Rows from block 3 of a small image embedding model, named by matrix and row number. Each number is 500 + 25 x the weight over its row's rms, rounded and kept within 0 to 999. All counts start at 0. Numbers have three digits each. After the name is the row's rms in percent of the matrix's.
After each channel's rows are labels from the 100 images, of 14976, where the channel reaches its highest value: "top examples" is what is common among them. Only what is clearly more common there than usual is listed. The data: dead-leaves pictures: piles of overlapping shapes.
# sq0: squeeze pointwise conv (model.blocks.3.sq.0.weight, 64x256x1x1), inputs 208-255

sq0.47 100:545519495550492531490487473472479505554559489509533529492552491511488512539490490494502500525528493494519517537502509474510473487501518499482486
top examples: dark

sq0.48 108:533551498564492513518510476463464526557559498501553546485553470494470519538508489464494539502519509480520521553502489476515492479482544479523518
top examples: vivid

sq0.14 103:541487511526514508528529512512519526514541508504546521519534529520506515536519525529537493503507530520510520529525521504517510523520494502520541
top examples: pastel

sq0.11 096:538522509541508505519527520517560539531522523507551534504532501496528527528507494506539518504494511521503531548529497528525519486509523503523499
top examples: vivid

sq0.36 107:507492514483518491515517518529546478485484526498492475513493523506527492495513502519523493511495511520495510483522513512512521518531494509510514
top examples: vivid; cool

sq0.57 099:543467484540526493498494508519517519538514510509533519504535510512528534519501517519531469508485529518489515531533506521503507518509493519489525
top examples: grey

sq0.6 103:532539503573487521513507470458468519554561491497554536488546480500472517533500494470500528503523505480517509563492492474510481482486539480515516
top examples: vivid

sq0.12 106:497475499508522500492484498507509507533493496501516492508505515500522494499489518519524485513491507512498498496512494509483498508509506525487506
top examples: grey

sq0.26 108:526548499564484520511504471458463523553556489501552544484547469495470518531507492466496539498515512481519515554494487467509481472479549477516512
top examples: vivid

sq0.15 095:489539510532501503492503500517517550517518512519537538517516524505523521515502506515525543516494528527505511528498502508509497509521537509509538
top examples: vivid

sq0.32 098:497541511544502505489500495514513553536534507509544523513513511497534511518505494515526545518509522531500515542488493508517497498505551515510525
top examples: vivid

sq0.24 092:512521511512499510521541490480481518566553494502507556510555489497487515535535493488490494494521505503512548518495490481531492480505530506547523
top examples: dark

sq0.8 102:535511508505501541516529486475480489577559502504497548499567485494487521545506499499504488520535512503531530505510504481524485499518511504525522
top examples: dark

sq0.34 103:536511498515495541523531482471478493573560498492505540501564493496489506542506492503497492515534502504530531511497522476524483489511517503523512
top examples: dark

sq0.23 096:533488494554514523467455479492500518551530482506549510510540504495524498529480502514528481514517504512513489544522507477480475500515515528462497
top examples: grey

sq0.43 104:525544501565484523509505470454469515552559485499550536488541481503470508525501491469492532493527499480516507558488492470509481480487542471514513
top examples: vivid

sq0.42 114:504516496510529502502502508518537526514498515495530505528516540514554517515502527533532521532487540537499504517539503520501510535533515514496539
top examples: grey

sq0.60 106:501475499514523503489484498506509509536504493505521493508510513503522492505488513519525483512496507513499498504512496504484497507507506524487504
top examples: grey

sq0.30 103:526545495562482517512506471454467519554557489501550537487544480502468511527501490472491535494527505483520508560487498468507482481486546475515521
top examples: vivid

sq0.45 104:538473483538533490512508518530525519535517522510527527507533518508527537523511509519531473506484535521486526530539503527516519519514489520503523
top examples: grey

sq0.22 099:542509500513500545517521484472483493580567502494502543507569495499491514546502495501502488512537502508535525511505516478517481494521511506516510
top examples: dark

sq0.40 118:506516495508530502506504510519540523513498514500527507529519541513553521520503525534529520533482542537495509514536500521506511533534513515501537
top examples: grey

sq0.31 107:497477496508524501493485500512510507533493494496519491508505515495524494500487511519527487514493510513498498496515492510486499510510502527487509
top examples: grey

sq0.58 102:520526487532508528473469472484496498541534490528521530502549498514508508534479491502504518508513513514514492520496513483480471483506527501470510
top examples: dark

sq0.51 090:492494511468504504515506512512532457486483523507465463499487504491508485493526509509508487508487505509513509469512510501516520495508490502500510
top examples: vivid

sq0.38 099:543507488514497534525535486473479499577568504512503549503566487503486512542513494496502482519526500505527526513502506479523484499517512503527518
top examples: dark

sq0.33 109:495472495510522501493483499509509504533494497496517492508507515497521496501489512519524483512490509514496498496511491508485499510509498525486509
top examples: grey

sq0.29 097:481473494459507484509508520534523481490473523499471463512482502515512484483530509504511468505476496508488507470497484518509508510512464509497499
top examples: vivid

sq0.18 098:539473511527508504524526507502516533516541499508543527514539522506518515541517514526537484506503527505512510525500518495508503513511481512518539
top examples: pastel

sq0.61 095:540507491509498534521530484471480497585568501495502543505563484494482511537499499489497482508532495504523516513503504477510481494519512496521503
top examples: dark

sq0.44 104:499477494522512492490482501504503506534504495501525490504506518497515495508494508519519489504491508511492496509504494507489496507503507518485516
top examples: grey

sq0.62 093:520470500506485472543545519507492499513530502496503529496522493498494499530537493501496479481474494488484527502492490500535517486489480489542506
top examples: pastel

sq0.41 089:581502505560558538525500502505529521556550521503537559512552494521511578545501504495520494504557523505536505549565485515500492494518498511518505
top examples: vivid